A small image classifier, trained from scratch.
Training: 15700 steps, batches of 512.
Rows from block 7 of a small image classifier, named by matrix and row number. Rows with one number belong to one neuron. Each number is 128 + 32 x the weight over its row's rms, rounded and kept within 0 to 255. All counts start at 0. Numbers have three digits each.
Before each neuron's rows are labels from the 100 images, of 14848, where the neuron reaches its highest value: "lies over" is the class under the peak; "strongest on" is what is common among them. Only what is clearly more common there than usual is listed. The data: close-ups of made-up surfaces with and without defects. In brackets: how many of the 100.
# fc1: MLP up (model.blocks.7.mlp.fc1.weight, 480x160), inputs 0-159
# fc2: MLP down (model.blocks.7.mlp.fc2.weight, 160x480, transposed), outputs 0-159

lies over: dent (67)
strongest on: dent (75); circuit traces (61)
fc1.430:150126119164131112131123141111129133132127071149128127172124128156133124127185144134157126130122128245128104146109129144206095127129127126180133028129117052171033122131135121134074068127104154065110129123128162165120080088174146072126196121118047127115136082201103113127171173168125130127128174128074144124131128157128106116134138112139128135127162129146080107142064157132136154130114166134152061117146147177061115128128129130107098112103111159171127089206115134124128170152093132
fc2.430:128160131116127114128209115140128189170134131110088124127173168127128128053127128190128142146129128123102128096139129109139049127203131132128020174146129196035129128128114112105126108151120140050126083140129128127153123155180114099129082153128131128117118069061126134127124127128120103127166012121161131147138129157104127159129171125119128097111130128153110127096139067111119117128112084131128145124128092136143111126137097108129124131081219129129253120123128078126158125169126130

lies over: smear (43)
strongest on: smear (50); stone (47)
fc1.379:135104129057104137146132126113098132035180171236128150129132174086128154116125143130091127136035129135138128105132007123128127196125127244174130127154126082146148124139140132162164131129128128106128129114132125147181129182139148119133107160127130111126130123161084121142078115182128088127059100134129059129133171117110164109121132129080128127119142119127122115207098128132128126181144178119128110127117118121133117128124138126077133118145170236128123128124136175185139133120124154
fc2.379:107133151148129255116128077083128128154090128127137129128125098186152116130080108092102127127130127150140138115109120150141151122135176117127174142104126127135094078126110094122219162112112065149155126181171125110131148076144142123098123131042108142103135161081132093086109125135103162145128123170174116133157121140165123132113162127137144174154168052104128121079131112121167121028098087162163077123140145108148080180106119171078158122126130110162142116100139085116127091157129202

lies over: stain (27)
strongest on: crack (40); circuit traces (33); stain (30)
fc1.418:141126134128126124131198153120116124134127107120066130112156141133117124136117182141112148124128135124139150125134132099121129117148119130086136084133142110142129127197119126032136091188144136171126119137062126058126113080127154161137149183122130153137166128119125133162128135104065130110130054112159125036204117105223129128146097136163087146133143131110128132185084115123103142127121176134111129148120183126231215127128129122028128117156133126116162130070104129170055161071120142
fc2.418:055128130131158128145114130127105141123102216127127182203125130087139127133124118080109125046129120119179187115123128117128135130131078107073103160141128126131114105109110149111132103154106129140115131113076139086127130131134189142127103139219118126174132158188128127162122127136213141133128187138081041074096127147068233106199122127134181127181130085114128162119135137128128118123131168130140111145130130118032213127135131061122090122094133132130129127103092127119152150127125114

lies over: dent (50)
strongest on: dent (60); carpet (47); leather (30)
fc1.83:128124123114130129089111111118132127095128129119138168127130185138131128133126134035132118116128128137084136151120091109123131232108163128128129128077096126135138074127174136124135129129149123115129160115127214132140138160165100127128128128102088136110125125128124000032129158251129092127120120132135075150123129169179153142130121144129054125120167126098130182129150146123173175136126129129125121129108131124110103134160132134127107134121130127129130117131118123133138124119173130
fc2.83:123073162125124128126162128159113120059128100104127128129159235084112084148132130126090189126120127082119136135129121159140094160112131127010146160177101154124121088168191255093112129190137130151156095127131123069129132078113143173102075159134112153135145119135181127127147122117137128191159128137108126130098114134107139101137147128120060101093143118122156125131148104222143143129113124141119132118127130127094112129127127127129174128120122130133135013128131142129178143163155078

lies over: stain (55); bright spot (25)
strongest on: wood (56); stain (55); bright spot (38)
fc1.171:139131128135160127155107129114126165128127116197128140128126190123136106128147128125129077137127125150113084137148121167118050116150134119206081079080115128136127137103127126078050065135195065116130138146099150130159003099190177127174131163127111128039136129158105124132126129115127079124065130135171208134144106128129056096104127139171126127182175131153121189129127157120133067126128113138134164213153128157159123092132100181055122133112143128132120140137115131125148119129105110
fc2.171:148119121124175140169093110119125128125073129127074129130118124136137132140153151073153114090145143150117127138125125154087125135129076106130128119105093154146128087119077144132165130133135158173143199156178142162141177080051131126124103130087222186112184112154129059126131126143128127081130168133077127109138123147167104027133133122144062137084134128073128043116139143151112000093156139153127121157031152096129100125075132102094137120104120114135097125129129119154163128141169116

lies over: dent (26)
strongest on: dent (91); wire mesh (45); tiles (29)
fc1.193:122146128120051134120153151127136151120159134130050144178150127129150117144188105108181137128128124136037097128117128137129123138066208196169101117161089120081100133132200112096068123169132114128142204155110117160125122123174128140094057127127074143142130137078020143144127130132078045143124135094105160109132056116126080128150126181135129150131143128130145109128137162145157131128126064120124137113131143134102103129127132117099111242184117137128117129140112174132071129127151119
fc2.193:117127129123107253138127122171118110155057129121127127118102112118111127186000125202099130129063090110118111127130129128125052135046128123105150125165153126069127166152174128130129113115139120130177123102158120073105103123091128138118145119166090159171129119126146155129109128088143131137130107129135136137140093132132150178157129153130209180066128131161128085128129109144132053132104122125187128086062130129125127138133118146094117191151130141136117124152128128130131163175126195

lies over: bright spot (27)
strongest on: bright spot (95); wire mesh (41)
fc1.0:183137185123132128189127094128125173114140042131070134226150141119157125102128096120059129128123126131100069131187122142129134124124130129161129132109129193112123097133127147148127173150136093128088115164126077161206075127184091130127127082136124094103154125128119100131108099039172097194121057137134120100125060111154126025150123118173129060112129120142116130151127134126100074130131171157136167129130136186138113046132116141125123131129095146194099128111123137147125130164122088
fc2.0:136128129127117107125116102128128136105129130128086056127099127143132129127171122129157128108242167124126126127091125138082084122130167110185025117123126119143118129128111000127134190107124090116091165164129129206129112131211141130133116156086128124080136132196128128121125160129126130177129124136102123137114119175119131138129121161129129123131117122186096076170131128082108129126102222110152129109128081129129129140123120128134111125102110106134116146134128128131174098074182131

lies over: dent (38)
strongest on: dent (55); circuit traces (37); wire mesh (29)
fc1.76:126123048172169107124131102123113125159110138131130133150142128173125128003130158128074132129134128129218127097126127065187123145107131130151120107112127130116135152128136130108125141129174103105074102150116142127128134128127102096128120132068131123155171119169129093198126149107107127125129127125235167148125132007115161133117133119127128123143131109113135134135047128118157097118132255203126128132127152129120145123135095048143127091120140111166105121151128115160132113107055155
fc2.76:107119130128121171137129130126113128155127021106195129131131128144135173105123129104124128126120130104130118130134119151255150131004136141123126130144137134128135136122128062180165098117126146054100093065193125128102128000090131128141156150126134108134158103122129120125126125119127124079126132127195127155072128128129119124126160109119130141128132143086124134158103086164137120120103104125126134210122128108123120127146054128124209136123171125126141125131132112172129102149126142

lies over: hole (41)
strongest on: hole (81)
fc1.384:129146104134154175140126154144128197087109141151163181152124127136165102111129188129128126127126129195134127160129128063124047123126186122177081118111128150137129120129151125126064129128117088098005125132021146127204109099129128129133152081166133132124138126125148121204129095155125129154118145093110116128131128169139106126228113128123117157133110128138127133127075126128040095128100090129201123171126175163119130127101084127039112128137130151154145127194130128118108175119110105
fc2.384:127125132125129124127108126130127142144191124107060109126109160178125094129170122177131123128154128149076126046150129138091139123124202130148051135128121128110109109114079051135120129141133096095163187199193115179157174204233124125134123198123140148122116222127127086123120128127097127128141129136128122122144126149129051130126147125145088126122121127163127135183141078129088121123103140130128140128074085128210095146128055126165125097130131067139146129122148128151208127117133075

lies over: stain (29)
strongest on: stain (55); hole (28); tiles (27)
fc1.163:159242147137071135132095130123147160133131146151112108133141229109128083127132089128138154167092125161165123139133117133138129120077148135141112121128127128128073125114120097050112068130128116130125255148111132120134087061178124126100112107173138098089114157139133161132132139128121129126067128118134155164111043109077148129114114093149077094143212128173126127130123136135149113122135099143135093177158135141128152124126140127083146177153131142158147128151051128151120164086110120
fc2.163:122175121211117174107075132156130132100156196120127129160128087105140144142092130136136132131167108128148126131118121119113127212127128147122165125132140125048130116166172040087120110127118114130126139119061127087149134141131111128122127092136114097155051174065128184097140130128117122145124095130175116113094083129075143197115124179172220124129122128152187126108175131075139131133032079221127127132163191131105192128138128153116123123118134168129125134124108131154106200150134145

lies over: smear (32)
strongest on: smear (46); carpet (30); wood (30)
fc1.394:125128130109077175151126048132129120128129125132108136135137104096087140162137082130137118122127145121182122109156127112135128117105128141244137175094138156089128129098126125127125111127127126159097118125113124128140153125130049136127125128120128145140160081129115150128129142139233127097125131126110146154129125065120136117115146121138131123124113108188128128127126154146145113128106021126126131196128127124106100128132161151120141140255138127090236121113164121174072125115097141
fc2.394:095091146141145136129130130127135186228159033129130081143158124113148112123128031127163127123127050077135064130129127117127225113140127128117124126130127131097131126130124003130128126127129135125032128125127133114148118129133127132218088129115115149056128125126127159162130128129129056081126116131159115124084130124122142132155134123129126098129112128110129130140133131095111140126045074223071138129130124134086113130126081132129166097168138130144126122122127126130145085137165201

lies over: bright spot (47)
strongest on: bright spot (88); tiles (32)
fc1.19:120179126129147129061099097142129161130125138127139073128116153186134127131126126140127127137126129195094071154174128128123133024124238127131151146132146130023145136126111127131132120137120129126125130198122229127155129116137130127131059093131142125130123128123114112144125149093144117127129126129176127127117126150130118094201129138079126133150097090123112173130122155133133116127119128135204154215094129191122139124113083131039111136126112129128088128140089130129138253128124054
fc2.19:126133132168133128127130094086125127130031186127133129181079129149201138150139129060117127138155133113139120128081127115142128198145125127138104052130194179143150132129163128035131110128119122129134185194127158138179124127131130117074027140117142132096130089128128043135156125127131142142137188130130181139134132215130174129127127124140129136125176127094128126128123128056123040126071129185128129127126156092122126112128110128115128128128051125127111203128128128142133128107055126

lies over: dent (28)
strongest on: dent (46); carpet (27)
fc1.321:139143115125137120105089127120159110099127118132128121127137137201096154056128136129144118150145128128131173077128147120088124126140132173112130128110078080123143138150124095132121081131145128129118138127142126170097144135161108156150128134128028137126255115127119127138046172123100133130125122077148113108140120131251138122124199117142141131162099138126047117158114140161106123132142171109117183121102056133129129085203132127117108123148077183131000135119146132127103147127137127
fc2.321:130151215065146109242127152129116155127160118125141131182125125140108115146126128108107127095145130154110126126135126128098143131126123126128083132158121128247114127124127001128125142128128128135164129144162126129131128136140103128185142164128132145135107131132129083133128125131150144141133148096130170131128129156117120124171130065142078128122135139121081111171000117141126124132127177073120147079127131131054067102111146121118122190133118123195036125132129161120133134140093100

lies over: bright spot (43)
strongest on: bright spot (94)
fc1.149:134127044122136097137126122000122190127129125128126141143159134159126126123125236088115123171124100129098129165132128125136080128125149134126113127133233128126137051141140128183123109140133109133106151131129130126132149118134115119119133174071121131131114145127112116135114137214128240127124131110124076130138146127110144126046135123085072147158158122135128108128129129131141127129138132132120132120114167127218173110116146130123121156140074123130104124097116148135125125178128138
fc2.149:114116129149127127052128126194129135125094053128117131150048130136051130157145123109130128110127159102128126162105130139138128128131112127129128173129126126126128129133127076149132130127125113125126219121143128138148133159088122189125081130135121125116134178159124128127071128000142126132037132255109123130132120122121128103128130126123102135126128127119200122149136131133125131123061105128186167139138153116096181132151123138130176154141101118127144128126128128134169115126156178

lies over: stain (74)
strongest on: stain (96); wood (49); leather (39)
fc1.66:127111129167130127108128128123114135129124121176111154129127144131093126130223133102076129128127126148191081114129058136129116128160139134154153124102162113137126142130128136123135088136185128145118185142104162158128078126168130132135131159128110139149119127130046128167130149131116129123128132086037208105160252141087040025129146123127128203232178122139113136123128115136117116177033123143185128128149133107139107124125175179116111094127125131117128137137127131114125129177097140
fc2.66:154114135118124106190126129128108127087121147139135146120158131127128132128177145072128128125135142127141150128129124153126198125109104080130169125151096117186114127170076133104127211167133144143102099128121133155156154128084129114108049166074147127091144159135146095123136119146143128069134146115089132122131105114123094000149127128135028144125134075046095138126125178127133059126163129110143125222098122090077139153125128158121201155119055116119127126098125180070137104137183087

lies over: dent (49)
strongest on: dent (100); woven cloth (36)
fc1.210:135179128164085160102160132130130177129125110128121171168134123128130076132126126130126127153131127131046066189125144096159138130087255132163102109134049129089125130055164122101110126125131111088147171152063122234128128135128129128099131083076127161127119128112100123123128135059040043132137131128118134112181079203126123133151128134147129127188130124132128129115131128128136197124134032115134128120111127127152129129107098139070115202152129117129134129157102137126131106127138123
fc2.210:127070146189128217133143129128097115132122156128131139128135088118124130171023140127067202133125087114141076130127131130248045133121083127128131125117175147092222126145134233129139125128173133138135126128130131075126121086090128131121092094128099136128128080176128128136129118131149134105119125129128168129120089128130136127180113179127195109066114127074120071112150130123135056128082127140129114129070129132124130132124130129088127128125127216105122126143127161124119141188114159

lies over: smear (90)
strongest on: smear (100); tiles (71)
fc1.106:143096128065063149128124122132133133102140135176113122129129162087128233060147128132104124113052131130129133204093018125136129177119126255151047120130122131173129174149129118157110138125135133113051138119142126195142113138129124122154096139076127109055136174129110124098138131152133126123110076130113104140140105128120129134130164130110129107125158131156127121118092125125073125129161140127127125114126120129115123128105095130080122091141140185170127129126141127137135128132127157
fc2.106:128132127130100217097147066089123112134129098124188127065109118166178136112052115115082144130109180180133143132112130182127130114128188126183203130124116125176081114128150132099147210106134089174116123133130128128155132091115145122096136129064121128009134158121128128123112126130131176173133091158192077125144123096168123132111131124127137179187180065133107181138138128140140133109143148107128097116132142061143126159128130190127138126182099119150129119091134076131129099092176201

lies over: bright spot (68)
strongest on: bright spot (100); wire mesh (53)
fc1.245:167233099113145128118145077073151217109123132151093183131215161134155146136098124037088127128125124200127117182131123132128135102116135140176140132086111149097132113125152116141113128128086080126111197142125146127205091084159126128139109126119127114126149128150104111144125135111124123122127125128128110190163132128124090100135118203122031096131134128124095132129143134102134128124053127125173132210127122145127140149136114115078107172149078129162126131129127144128129203121062033
fc2.245:153128142169119120141128113137131129071164126127130114198039137141129128161128169125133121127172144124178125132131123128029140129117128090162050071149095127208092135118128058109129195126102041128159194171127128211128129147120121131127107134063128119126129125152131074124178103127128129166140144144086131130165147145087109130127079090128112132118123121128127050211131127138090089129124197100137198126083165132128125128124111131128131118162108095131084140204129135144200096115130127

lies over: bright spot (30)
strongest on: bright spot (82); tiles (63)
fc1.471:134156119132110124231112126000124139118131105129131143172237200122193148136112146124040180108120129130128124123168137123130128139128128199114088130123177146104124051134140133132116095137133129123106146128138124115161183078133131130102127128045128132130118129153111091119110128129118135117100126132127097166145158113109129034130122191082118123123142164117120128255130145128139125120122134134128128132119122125078105144134131129140132194108148110152137124080157111135130128162132058
fc2.471:204052107145139135121128196111078148129112068155127068140111121111110133126127133130159126125178177164117127163140128130105137110133146072254127105123128126127126142173149051174141163056102122128143127122126128122182057141073102119103127141129151146128115147183139118126143128100122119168056124130110166162114148160132130113150052049155104057105065114163135130124128187072038131112124131106131116122126161110120127126092181134130139141156129126114081148191124129125131116132175127

lies over: stain (44)
strongest on: wood (76); stain (58)
fc1.96:124130129168146130142086129069176152135126125110131119120131122146128126131123126127137150140141131128137127165184131088079132092103124126128107000112122130118093180120129132083091124130153112148126143142104138131126134119127126126126139126153148128125069112123056126130146074050144035142128221127131143139168146128095112139130214129163129128135134125110142196125158129125095129124125123120122255140128121126153127129105125138128132124137138123127107000149090115116129126137135138
fc2.96:129144137117190133128125127059125126172121161134196174128126072156160127154174154119115129122166133174194128178101129127085138125152128124129170089123129128197135162026127158133129107126127184161138131127128187122117130127137021123213134124096111111114113120129124129123115120112130143140086146128132123102128127123230115127127128095130175128135146103107131170120138138125196125099132074148096110150127160075126145124146193151064179108061132130135128251133115190145128133102129122

lies over: smear (27)
strongest on: specks (62); tiles (47); smear (31)
fc1.408:129087117133128068145170000124098182113194129124120125128088227138122128126126099134186132142127080150150123133000129126147130130100136127108091138128130128097106139169129161129134128132131051128126145128128130130161102132125138130127131159156139124127099128096042078114115154158124133122130093133126137126130133106110132120130127129132127103132152133122127134146116125127114128173134130139122108125122143138147118128121108111159043101131088197251128130144098118149149131127055140
fc2.408:112180207119157105124126156129129128127118193128143167141136124125147122124127134126150116125150120127169084113135126136128163138117125102131129128137137128133131143136103000156129133118135137122145127131130127148151124132062127128121129154101129128118138171112126134138128127125126100114124133125163132133140129140129125127126134122142103127117127131120111129113072124114111128136113127102151154110126131159125113074159121126127151161156105119129102129126128128140129132130083128

lies over: bright spot (45)
strongest on: bright spot (59); leather (43); wood (28)
fc1.298:137187060123143102128114128002140152140128142112140209128202191127128125133135133063113125095117071118100139149109117075143131124120128210132108124146126155122104136066135134136113119133157117121055180113161129131193130110129102123113133146119126128127129147119123124127123129131130221125133133111140090132190142155081160154026153124039094138137105077185129077128136130138075139127128131125119137125125140126222227121130067129128102123128117115128129114127128129140133133141125097
fc2.298:113117129139141124104113166208134137133134100155124135129066149134109132183114133122129128097141179128122127157117134148143127121127108151126129201127102042130127132130109109117158125142121126120160149133130137132121133133063118166128103134148109130126133247128127140128026129021126130139042136175127109073130123111128106115130128127084127155112012090085218115136131132136131136098134104164196136124127166114129173132145157124133213164131106124140165127119116129169128126124229140

lies over: stain (27)
strongest on: stain (55); tiles (46); dent (41)
fc1.40:140081132153118114097113123127167130170128105116041124120110143186116160139133141129173128126107107132138122053124125186124103123177135129140153066163130103161111143135148122104116128130222139123148144135148159124133041032141110076128128139128120115091179124098139203129124159122184126120127057131119202128134123136213128125130176125184103137133148129166131111128036196187136171118124125124127155127091098103129118050164097126045096125117132159141121071135131113136128136128087127
fc2.40:125127188139128148128136175131128074131056072129210113129171086065127135130136141126127117098165128134126174214104128187121142129048121127125162127119126095131128124131128133158146126127156148145255129125129130132108128124080120124117131102179140129128213127135136075115117129141127171146094212129116202131155130128210081127129129114134126128132129128076110104129128134187183128127237110125141119127147125114127177173136155124096165125152097128138140118162128128130067155125203129

lies over: hole (44); dent (41)
strongest on: hole (53); dent (42); leather (41)
fc1.70:128133128180186162140133146164128185130128127128149123151119127128128119129119236127152126095126127146132123129173125128131034128146195128161132130032094122165127126129154128131053124112123127045030047137128172127126136092128125130128249051096115127131128104128109130120124119145134136134132126088093114128162143166126090150128130129113119138218011132127103131128088127161147104125122161123162130130125128134127128129129110129076048095127132159159129122160138114098123141127125135
fc2.70:128135062139062204128125205177122125148175170082162110128147128115131129137128101128133128122170128130133131094204131133119131132125128165127128000120128070115101121124143130115125100132129125131241130142128127128130139126156127192125173134133128123165119136127129119128236129129127128077128154127208127125123139151165126127131161130127196124093118126089134123122137121102163113121133114194124067128081134146148131218132054128113127118126213128138153122122145166178114141124123097

lies over: dent (77)
strongest on: dent (87); woven cloth (47)
fc1.229:129133107151130121130125132115097137128146090130130107205124130126136126127188122150178135136136094183114066139116103171178094140126128138157133113076159096144094137129129124112038093135127131091095108134109140144092117059141132032107146126127003143064174071118100126127120127125163128163073125131089191128125152125126132152141138113118116131202124128154036117133091145178138131137090150126133136156119210190122127114135117177078131091130112129199115116159106115145122194169077129
fc2.229:133140120075151137147158117168129175159129131107058132128140143122084078090128127169141147157122121101129131062148126108128064163162132130127072130164137232049153127145103000092117111148130148078098127139160128129151128155136109121143079144108137165097150032055156128111156125131116129129199061094154121129129137140121126125130150145124128103128125130132129117097137098096128072129138101129149121133113088139129057126131100116120124145000182128102139112123137127102174103175126126

lies over: bright spot (44)
strongest on: bright spot (85); circuit traces (34)
fc1.306:126186127120127130158128119085162248132130056135088120122129124136085129127124113114068128112127130129115101188133127095179115117130130132140125118120123165124130086129172136125113143125091073149118149138112123128135125152133086127099160167134103110132128119162084120117157161050129129136112019093034126197160095079122103130155133140148080127220127116120084133129173150129121127128123069188156147143126137214158179111128132131121137168156047069123186120079178127114120129136117119
fc2.306:148076126117155128102113125126146152133161157131131137115111030118099132123147130126191127147129097128036107109143128123125204132169132134141112144088117160075183126131123099185132100096190195129127181146181131130226165156112098128120117088067195140119134104114128130132082165130106134144122113107114124131107135111122133131062154133151127059094038160122118130126234130073114111113124130155090117176127119128175126128096204107124191128136116086128164134114129143128133130196149126

lies over: bright spot (84)
strongest on: bright spot (99); tiles (54); wire mesh (35)
fc1.85:171156130065072128123128119036128135125107131131114122133193168136194126124105127126121128104128123164086106148169127106159133085127255129227127129064080129086137113127126120202090129157131136076086129128112186129176127141132140130134113099127129147128141122126066101126085154117217125128129121119123112157142063131150125059126128123160125101132129128114128135136142139122123124128129129128128153212118118166127154125144127088093091165126127129180118106124130129115117204103134046
fc2.85:169149116130113121129129052142112140122141150117119115173004130171145131138145172103133122126141158134118128133079129128098131185129133086177099052130094125181110130128124125078126169113110047131166188193130128192203105140125134123080024132092152118101118147184129092093146122074115130177131126168098152128128117154129122133123086127143126136097134123143166105182118128128111059128102184117127177127122129095127127133110126128129129133159073068128087161128131127142208107098168195

lies over: dent (85)
strongest on: dent (100)
fc1.441:134183131159129113202138129140128129134147102114101225167140125124133124117127144091127148129119086128123080131134125117175108159128139128156089118136069126032107128015140128116125130139128051142086195148148129205133121128153124124129128157079127121122131089125126000193128139128073148132128138125129117129175124189149127137094130068145128119144116142147127171128126129125134171097127126141064132128095128164130126126123167082131127042128122111131135111128073114148122121122130105
fc2.441:126124148203132160123128128130124125110129142130125075132132126134127130187063119154052215132169133129140075131133126117158065136130121129132129133126128129132137109173127219132121126127129123130123128109119142061073130045111128180242128131129016160165154121136114126161128108130226142117094134143168124118128093127075152123150130166042146129088113121098122126096162133105143136109107128166162101133131117140078127155131130128094163122120192233099145128158122140116127145149099131

lies over: smear (88)
strongest on: smear (89); wire mesh (41)
fc1.204:131125131117104118145155039133128128163217061141102063119141151149130182076184131128125118169150120121138043143164082133170130117127137170091125126125128155111104150176125114133128146173134130127130128160098111214159108097129137128128104129145128119115112128139123128121119141136121105145085144143048130114129116063108166110116127127123123125114104136116128132255060129125196110130134145145128078132168162128127125046114164132139122133126132166162122121072128000133128131199139113
fc2.204:145122180118124130142135129114127137112173061124140167127120147177128132126139124139130106171129149148096132119167117128114104118151173124134120133160072126133106112126095000121128164128117115128093214129126128160137126128143144146137103153118145127113128121148134128177118130114129125125129127128133140129119130129127126128128123103128087120129129129187129143133131128127056126128133185099113144077071068142158097144062186132129096146143138130135123128133136133137173119125137124

lies over: bright spot (73)
strongest on: bright spot (99)
fc1.407:151160090126112129112101125041126195123116147132070132250128188193147128128121130096129128127115128168123121146137128119137122108099255123244150129124137149115141091126168130188125127126097135072040115162064209126194128126142128118137121045127138126112130127136102119169093127114155116124069112129126092162131128145122130098120098164063117132127134127120127128128124144131130129106127127130128130205091127153120133127133124117130081165133126128167132086166133144134138128131103060
fc2.407:151122115140121129128070093136128157041140132128097124177023135168153128161131133127128126139132156128128148131128128120095132150128128110172083127127089128127127123128090128129135147127108024128147218217127130160169130127091142098129013129127148136127130191165112082115119109128097133132130128143112132126147107125127128130126103121127123131070092125146132116181135129133028010110124169128128161128079168125128124131130126125132129126156111045123127192136128128126223128096172138

lies over: dent (47); bright spot (40)
strongest on: dent (51); bright spot (49); leather (28)
fc1.334:140183131127127089129128135050206166155129098132111210160188127127128148135135129026127120126194107128092077131122072112129132130142150126170151100097119156087175152094159118126028120126127061128115111136117130129185051044190137141104132128121129132119146120122072121121152198037147127133120129130133112132129139126157128139094148155115047090129132131121146125126163137120170169087142133134127138125117069132166251127129138108107112143134124117122155128128099122128136123133119129
fc2.334:127144107182128219133107120154128137095109170116127103139088101111127132212097130097125132127162127116238095131092122096078183141125124131121132111127136126127127128153126000071132122117128116196240127128122129127116148129097129132137133090065128148128139125117136127130144120129123184139124148129129147127132129119122134129109127129113147102056092129060129041129150126083190100090125111146190123129083189129116129139052141135055145127139127128196113126135135170116126141172117151

lies over: bright spot (62)
strongest on: bright spot (100); wire mesh (31)
fc1.48:148125089142125070131113126047134156152141117129016131255141140125149157090120144088120138127124121127131133136134128176136150125132113142117131122128228131111126088155137109122111123142106090120139127127135127124155132121217105076094132136135120124100141119143109121129103120117122126121061128132133111153145159126088132070044088195136117124123125127125107130128137214122196141099111167150123159118133134159098132140128127125177105189126153134200147125128128122137104125190122018
fc2.48:123132099158128124130128102123128131127122126127133117164112142127131178142120124140154128118166198165147125128126129123115117123155136126255058040126140123118122149137120000128129180070125074135121126126117128127125125112103130123116136126132127130131135125167135134119189144085108109138129099130140179123124191141163135127131089123125107127048056126184127131129129128126069114128130235021109130118034129135111100130131135131191127136131145090139042133146126116139132129169127130

lies over: stain (31)
strongest on: specks (69); circuit traces (37); stain (31)
fc1.146:134130122129155127161069133129134143113128092142128129154113131127128153123076109130111140155046182138141117126171125140168068117109125132129069110124121155120155124132125128132126187126098126137108086123169128131129133120161106063116061233143129085106075195144133127164186129119136128150044198130129133125122137130034130103124199149132129144125133047171132136126121138176126054140129135084108126205170210124191110125105131129103121119114128109154127077130120155092129131130093034
fc2.146:171137138156133068127129129128129133127129019129117086148126164092131129141129137122156121133127183124124130173050126130126123044129128147126138156139124119174109127130119078126074130137130127166124125128125129166133154127128120128057167069127113128124041200151132156128129129132168130157129161088125128114017194031115126130176128110116108049115116091129224122190134137137119128132131127131109125126136174125128131114118131127122129160134045167142140128157128146058129127039127099

lies over: smear (43)
strongest on: smear (47); wire mesh (41)
fc1.351:117115072109157128117160058110124180119134148125126150121134132124128165125112126143129129127068124127147134209066129158119119199175099139107120142151126137128128123228125086104134124127134138127126116109110123129137125104123139143128134185139037179148123148155128132130102168143119132134148118078091120088127072126145139127152015134117124219108129131153133052163103123160127119161127162128132114126068255136032143118126047125099128137128128128128111163198126136128127144151121129
fc2.351:133143053137109151112126129090129038089104151128145164213114110139182225128119128128111129126129208152130130122123141093122143124137131081131129134126084125132095136122164130129186119126065122121111136129024171131125058129126130101102179178119126099156127118118149126147119138149129117134119125136142128110069128133127151173137096147123217204131109058214119209118142128128126140103116127101124128106143171128139160136178136128121109121151133115129102180181098073151139128044157173